Rows from block 8 of a small CTC image transcriber, named by matrix and row number. Rows with one number belong to one neuron. Each number is 500 + 50 x the weight over its row's rms, rounded and kept within 0 to 999. All counts start at 0. Numbers have three digits each.
After each neuron's rows are labels from the 100 images, of 14976, where the neuron reaches its highest value: "colour at peak" is the nearest of a few named colours to the mean colour under the peak. Only what is clearly more common there than usual is listed. The data: numbers of one to four digits printed on busy colour backdrops. In brackets: how many of the 100, against the usual share in percent.
# fc1: MLP up (model.blocks.8.mlp.fc1.weight, 768x128), inputs 64-127
# fc2: MLP down (model.blocks.8.mlp.fc2.weight, 128x768, transposed), outputs 64-127

fc1.352:474514528443525542548491557431540490533574547480496485497452543492517482473431510472531434474520540468443406508498559511523453503570549569462444539395600510467418511408502411490530463593530424
fc2.352:526486509438473453482578543408521504587463519451593478622423553507467430435559372484453576472572449467600450487477471580520583548554523481482616489478488564467528456434513478543446486480487534
colour at peak: pink (39 vs 18.8)

fc1.210:509498565480499502430550501490555594511543596508414528504545508522521502506503579519426522500562521508620443567467393400477505503580580498524506500519568523600576483514528610572526525503619538
fc2.210:467552490504517510408465520440490410489382487465520616468400447523588474541398521528457581474448512556442493538468495532486406507436454548524570517583501524497502471515538552454515531490509527
colour at peak: white (30 vs 9.5)

fc1.45:424432566460552601560427503561477497566469442473444479516563447423458508526498522470500480449522502529520567480456556509475407546568585536463509478467454470459513473456536528478558567473480529
fc2.45:545545511461472549542509509412445440564543494601511415540470416509474603542508612589536460433516439591468539523452457454594515606500512502466532557524545516531493534578497550587560449510468501
colour at peak: black (35 vs 14.1)

fc1.207:515482552398478502479511469408504508499457507452555493504553554415498539500525494490628473498529506475519560523459474502464487567536469418475523549513558461474345498527506569540505547538587491
fc2.207:526535502614460500521391494529488542545476515524473499510514514529490578471454520513465508529422454383528528555422444507461517510455534479511505466502345492513474475591579493433480487545528507
colour at peak: white (25 vs 9.5)

fc1.606:521427558464490514415484401587457488558458500465467512558547496415538496405519504522431570602438480442449437579515487509534451434474457498449449450511520573568496496446560541472525523558475431
fc2.606:575493506473490488550580490533551579483416538468442487543480455427464589508526516477589504492432529477509543528572503565472448447452459505480525482457492482528524493451556484544440472636583528
colour at peak: pink (41 vs 18.8); white (26 vs 9.5)

fc1.668:602579506507554407489501575491463530531566648470515513488435535421476436471482561514619550538530490421570520449490479421485581482484402494464462471469475528463451414460439518497434478520520612
fc2.668:522405463503486546505568497554462577467466509524595580395496558502415491560498470446503481503532516500488419519513515546461542476479556524584473535430454499389501530467402546584465501500440547
colour at peak: brown (61 vs 26.3)

fc1.98:440518518561481515469506559468428423599621602487401484474473458381515522487499581498468552515460574552530619503513541550472465437430537573465448493430485499491519541445462459547550535467557530
fc2.98:489437519550459475515518494600449527564522516463418579448430572573435440487532498552456529563392505448505486540550402469498573478520527552453410526515497559606541541502556534542501516572474535
colour at peak: black (37 vs 14.1)

fc1.144:479489440490522598430579518578483517538429411472522504454495553475546537552513507401419498508540508480475577511546489424406551479488524534435504483507448492529532484394519479495512471540518452
fc2.144:489494524577548567520420520563527436438492459481461478457509519517423573507507506522460466556461510513480524531431474511472470487423546522527561435454502495460561564518635463449490379499556555
colour at peak: white (33 vs 9.5)

fc1.711:488485464494458462525529450513493488454510521473501538442513442403467529438472615529524494492571611553511488485478480434537515546573502490527512447552403483476575481453515531556445430519584478
fc2.711:363532495507427527558558496405535434513550490510528497468484516570483504526494452538489495543509522475558522513443576465467559590479557462569501474552479566516479506511502552445414511498450518
colour at peak: brown (58 vs 26.3)

fc1.673:481506537499547500455571518487413520444540444593500430442535433436542423619407578622550453468468424547489575573486498504445507470443471452528454525505467538579479463439543533484422528533492564
fc2.673:558412436489504513503588472592554487472562427501522458603548539510584531579439545407483502508577455409482513446498488519535514496502518573540539502439563454509486552510500486446606603606536473
colour at peak: white (28 vs 9.5)

fc1.431:418441575559421518471526485511574466455597506473513536435471464560415422576443577439471516517533607488539495437453508538410518512384491492533427546467438432451483437450443488526577490545460569
fc2.431:484471450488511512537442394520499491491486535448407518508491474533469557492477554534406515511519532512382495566454417526439483544501395504525409489495470480605591519565490553556494500531525548
colour at peak: pink (41 vs 18.8)

fc1.371:483586487487467494530520590511525546502524516444388509488457454567507537601434578469551458468443470433464595504522532418465445510495457534562439520502509572467562476520416534540323471492536535
fc2.371:450461562510496583409521448568428631509465529510516405444418469487561439540491532514459543530550387544469528442562529452383594478494485548512452458476473415617472499490480513441431533515509468
colour at peak: brown (55 vs 26.3)

fc1.676:403551488456476462465549496510582486404508498574449560465515426510544500563493566460503453517470513465534472500533596537445519426464565491474517431474598505594502545498530484555587525501634485
fc2.676:558536487516539518351404513508485537485532533440571470534446486490429539483412386532579509486535515569493469478458420500551536508510471521472546485491563505561432439478470435425536479527498506
colour at peak: white (26 vs 9.5)

fc1.343:440456501465483457586464472549558478465503502551474545523535505558477519463517641566548469532462555498472573524487564458561443512557514439477509427523571483584463591556587537503410529515502500
fc2.343:454576542515479514481460480429493560509527497533458489529515529481508461387480450510484499567416626470425495473553525537471501485595513632417521429468522594560586470470548472558512526547534492
colour at peak: pink (42 vs 18.8); white (28 vs 9.5)

fc1.276:512576587462464345420591534486502447584515488449535520460503519458507479496571470510474455516501482601549478437441509422496519503470527581453428506529549491617567457474463463567513494461578432
fc2.276:584442485484521519493476510576438515508407472554573553538479506545569383504506484430565418585563501497537424485540353433519502490515443520471492534622505557543464483485463438487516555496506586
colour at peak: black (40 vs 14.1)

fc1.617:495505539512590522488512560485440655433466416543530409506461437476456552485463537444502478487454490489480476507522511458504478471525395466512526455569443497486498441544433504460501579539561516
fc2.617:461453482428446476492482506475504391448488512373456514471576459489510518485424456526494487528500540494568477502499489418534500404503425492505473542492469479507570481495567507499545540448528514
colour at peak: pink (43 vs 18.8); white (25 vs 9.5)

fc1.502:552448543471531541439584536541474477413427507503535468522476583484529581482474470495527554591485357539473534534510551497486465521597487498486579409484485571446526457426573509504538506502407530
fc2.502:503550493487483538558485511475501581551557464500566493590459445466426532535586611497531544579554490452463554386516517418504428539487525433588469480527486449495463616512544477516521542515543487
colour at peak: pink (39 vs 18.8)

fc1.547:486574468451435475645465481573412530510375494538577501476480469434445581467510482488471498517565471519507432484536496501535519530421506486471573517446574530529512422553453404605490393510544533
fc2.547:455542490537521529513562531534447527476508595571531426404498474522522574425650462471483436513505537564564553472405464531450507480519523509567444444538509427530517531562538490565553447424478498
colour at peak: brown (58 vs 26.3)

fc1.196:428432560534524439483566472436392496459555584503470548474464476461590491525518476559582558581422481493465454522481510465465536522560486461507527540506492526504563550523541574528494508558439528
fc2.196:457452494540572458462494433588515594467418536531611503471479544484608466393596522510485481603530480474424492560472447500568420489508473505437507437552563490425565492453448580412511585547549427
colour at peak: brown (55 vs 26.3)

fc1.279:350505493508503500512526517378495505533542474519504528450477475541615496427479536550467520492589471516541580544532528527476504533551360456471471517501561473483485540626542504434404503517557423
fc2.279:416482583483481448451492558492526586450512578448447605504562516473498451454440492511471549566560613433531529515511511515566615402507511542525627484555496491405486450458517504447554487531457512
colour at peak: white (26 vs 9.5)

fc1.677:447500511468388471551497522560480551455465437521515500540544485503476370396449478470488505502490503427517473493423470450535549457433472374476574459542569458495542444510534454486427402526455464
fc2.677:494496426522446505437399478484588435456513424558420474548475587503488497571389513399540508386480445435559558438456509470496537498523516460570524545558485451407467506496450505539435502468504419
colour at peak: black (40 vs 14.1)

fc1.116:470458515551414582514515546527468531571509558500411436499492488478487513502464446423553548443512511526515532523442442534473450459470498451451498573468467437550571535531443544552612493429407457
fc2.116:494512452464515444389450501599510467540504531619574485410484484578558426438533569566487477501434505566409451480384630532455555527465478506475554526494516470486458457545609517523521483431444526
colour at peak: white (26 vs 9.5)

fc1.20:551525447406419425516436548461484507482546519495453528442553515583470487511429550500492490629513549398537469541402527510476508523442491553473501494422515541551526472493508420456515471496512476
fc2.20:533434515536472534467524413549450514514581478566524501487576494524451456516485428456534508531518487523430569422606334531497545492645558530588501386492535439596508481478480473505491479481461446
colour at peak: pink (39 vs 18.8)

fc1.212:621559554492469435425443508473468487432553576515624487574493424544525533421455534442595586499509481540456517566467440602482533558462431421511515455479563476518480479439547559514531560466572485
fc2.212:602553480552446470484534558536483534573532522429519497423528488586465530507466692502522452607540522532554507515538428556500495467475579503470487478435485501513563482534492525542479412487521508
colour at peak: white (28 vs 9.5)

fc1.691:488511547482450448480589520450531492398509477524537403554532564449462449464474477448543509484558503498646547503469487543463528544544486450510407521527471396476484524489533536481519440434435436
fc2.691:402454440557515565564472528497502527515455483537546430437526493564514491550450521576494552559403511501420506527486527481536568536464493556570506516526385530451560430548463549459509471480503446
colour at peak: white (29 vs 9.5)

fc1.717:450464429441466534495531567495483515590427531493446499561500562586540423563480523623539538419503484484483439499513555543476482460532513438526524465550390588545425538568541408508556539497502577
fc2.717:501582549449460592576457436521588494564508466477489539519501474500528535425480606559581450509490458515519613438506481495537484514567432558562492541495532437561546462552501593489545403542436455
colour at peak: grey (64 vs 27.4)

fc1.609:478467422404454483498568427397479505523531446456535457489528570551475552500487519504439470471481534480527459496464611564540519492558413605521572481574460510542396568455548451461478516481539492
fc2.609:486614469496447514506426586524444462451504505528525518400551523474493487503499432481562406395510502431365547462443574460526484512600473475510470496471468502551470481526505502506511549506539383
colour at peak: black (33 vs 14.1)

fc1.666:532455528438524481532452501550470479480439511532520518474512531529456598469511487451534593522423448537402444525508484400497450528452564385493538488479575445445517480380491590470500511532531436
fc2.666:601523459466557487569552421469456490457530500469452486622459489571529543490403516514490516541408456500573490495567476532504442480437491495512500505486477514425620624509435458401527510513627465
colour at peak: grey (58 vs 27.4)

fc1.653:516465577610562482472475505501443500443498439553527493513405389484428476586475576577498468440559504532515518591413446473358497424532509459548577495439504558452493521455470447517445587494490438
fc2.653:475520500506490509501511526522467488444548499517495548530412503501442490431552509503490516544537528488570555529455377583611477532520583538549494456486497447500474505436520433544579616545474550
colour at peak: white (26 vs 9.5)

fc1.754:548597538498429424483375529480466459505458485464587572481536528505511511421541572419460506452523548503610475438652530431558470406529532526492486508481673536479539537495484465498518475513547462
fc2.754:598471601441452493421454454535412492511440522565459429441512516557393529449502484493438540593488517573465531533436426376482420555504533455480446524526572530473536457517444525478519477440501524
colour at peak: brown (56 vs 26.3)

fc1.724:467511491431460510556459559558513519543431571483508497524529517574488509517437500524551512483577445505546522457442522546509454504518493490456552466471448372394455605533469444484596533536476471
fc2.724:579557548440509494455517496548532399615411484606513560443529395531470566508487552652525457485458493467479587447492533498442510548589461546494563381453545493489470434521546545549466431487480508
colour at peak: pink (43 vs 18.8)

fc1.255:498538511404518442453548522533480454419543520503482539475438492498530516493479533500521445514526601425398369482482556599506524437556419505505519491479449574521445498488456390491515518485598453
fc2.255:510507493481414505549607558478529563434560572448505539535471435464510476513453456543525520532528443488544490530531361504540558520536464468538410525553562551559398549467537502395486495467443484
colour at peak: pink (41 vs 18.8); white (31 vs 9.5)

fc1.434:529533406458528559362492430552448476462532522453410589471443530522469430554470581553580546554456445483480475490516497571496439453525536474514498509467489517494522457576511451532474535482552469
fc2.434:492555476445467539518540517527437482499520488565571483474485384506441464537557456516439529513493460526580487484461494483491432613514467441504436448522496601560558535604491478413506455538529515
colour at peak: brown (54 vs 26.3)

fc1.72:474527453484489510452473528547489486474455548576556461531480596470501445467471550483518543574520525475458500465453458469513624467451550469602491595512477507536542473594604520595434537426489487
fc2.72:576541519475485482587454511539613454509478551503547496591392597589498505531565532415532395509515505485503505590498536438453448482528472524497423519452481522490569497542502530501522529585443536
colour at peak: black (45 vs 14.1)

fc1.491:541479427552388528516575560536421421592509447565483452509428458431490551529554505480397446416408448609520538434533477464505545550529442506587579551488471467522485564524481445538560521509511412
fc2.491:408477495568474511463430584482502451495446465469462440439567537445506527394508517387461500549567435477494462434542488564422514463526541490594463527558604502536438524534469503503490564449534520
colour at peak: black (38 vs 14.1)

fc1.97:472450497474427446577444566546551528526352467591500466565482508493428461460429522474527468408514538508477432467498487541521560569458436396500534546508457559534529439518558461433444547585554504
fc2.97:457478482430514553443478400413519473548586476496564480632486624529496520519478541453537474507396456463541344429533510511519504431574484487558482482492475461524440529517442537504421417436463483
colour at peak: pink (40 vs 18.8)

fc1.528:523525454527449563467406537452530447473487536450458477492545557415514459481527452473507517522577457471613586546515531446538547548341442489460483482457445594479527551544468497404463506417510459
fc2.528:484565471450587508570541411559472533448560421548581474428546503539518422475517457533406485446469541516551457565495541369471494531490471444437481516414549574500458512512449560501505552495461564
colour at peak: brown (54 vs 26.3)

fc1.655:406475531440498481575493548551481419486526531516488475417422442572503499507517462648548539461601524512605460587509524433465482483595434469446512519507573544546504509541523430546468504578514499
fc2.655:483582500492500476472415509578499475444422557489505591506567401558544430442450506548515459621414499498518622509478548397488514460498428581548614533533502510509471518468494482515547493579518497
colour at peak: pink (40 vs 18.8)

fc1.254:461389540512481440515545460541560420489528496512501424512521591474583479513468531501555538496568466519518534539553488502465496604479488428499509490546521637444558479514602546449442504463564512
fc2.254:499430509468499571629548448389523508491527460475536580518445533540489508510550644510463529550510489515503509506541490397471606563495545565524521500521507495548479581537564502480431363571488515
colour at peak: grey (59 vs 27.4)

fc1.73:509515529402485538526558519420409462407497478564446515442550425490595510543572463492525560494529430498530558552578502509471510462496509515480566492496495564544503484514518496481463513472536535
fc2.73:582509567514488493500436438577540492484525503542548465562535513498583604489464563527497535511545484491487542512453423507582620513504451509492581504539508527456524467487525533442367545509465464
colour at peak: black (43 vs 14.1)

fc1.700:448553501536442481546480556487458549504433516479445494504508551497500580476406569559455491479459414485505470496432544477508538479513419474530547479540517476511448525496433513465451552498530462
fc2.700:558491430548504560512474509513489488521422462367524500462515535548571464575464472420502446454505458576493508489554465510467438427541467508481532472501459483537537427473527406532476568531460509
colour at peak: black (35 vs 14.1)

fc1.500:530502528558550515606545523514523445561506433534449537469453467593546586522468572509505529491452541536501585501420523422443423413477607538555541471460427492506496473527491482539521499476472549
fc2.500:485423560535532453494501460445456501494533489477411476481510507546546540442481439510481544522375490524477476474440464496520473424481538485544421521566504514541549388520537466612568551476495551
colour at peak: pink (42 vs 18.8)

fc1.109:528539550520418594558529544435592488473508455503514538425512549556525583436492596604517530529535496546490457492561632488507491508490573447520549450520415518557519462429449516507554488515502431
fc2.109:557504497441486532503532523577427475454458468440487491463451519566426466468431485481550517464497508454493466575453533492531429503422561439544529518567515510514544486441497477585550542548461530
colour at peak: pink (40 vs 18.8)

fc1.593:572548455634592461493491449446490436546510487470458449488484536575582561487489487384483519510515429509500482528473553440565540644522428489483419465535471501496505520523453440443671510461535519
fc2.593:542494480534475494423487438517534560452489539512581483539555454507491528509469510540484545537541539508509469466588606430504554466474497514555511549517541542527432518445467520413458525513471443
colour at peak: brown (55 vs 26.3)

fc1.571:428450530540546507522503434566434538493542515558554501423438427544458546527436619549434498463478458493567542392467502473554495430520544489529380395440446577533505592489505417529488525542476571
fc2.571:428458553389467416437573460583497515472556433427515464487569435509387553551494496431541519600474524484528454466500442482584421521569536551439541546438542520496558509473464486596504518503549485
colour at peak: white (29 vs 9.5)

fc1.185:469450501554491448515561424449561468492544438539517498537549503524516600452509528579449492401512533533431550426563473377542525525506416528555494455402525443496571495580623504539436465477557548
fc2.185:470591529506611498521524514452583418454522468445404428410476448510525447471503475447390459565496579525442524542483501553477445452565441495555492502546425513486621447535569497481485508468563510
colour at peak: pink (39 vs 18.8); white (25 vs 9.5)

fc1.155:519477542576498560563423561569449457397503440506519552511439622472466521545465511379414480463495417429496532453495529535562526579529428466437504455473514556454508516514579506501564523510457488
fc2.155:502412561544520543416499518508578562525558519512492420620523480470507479385479503448551478549516453484484569612512480497538548455519436542544563482520559449494542461514477463508545454462621459
colour at peak: black (42 vs 14.1)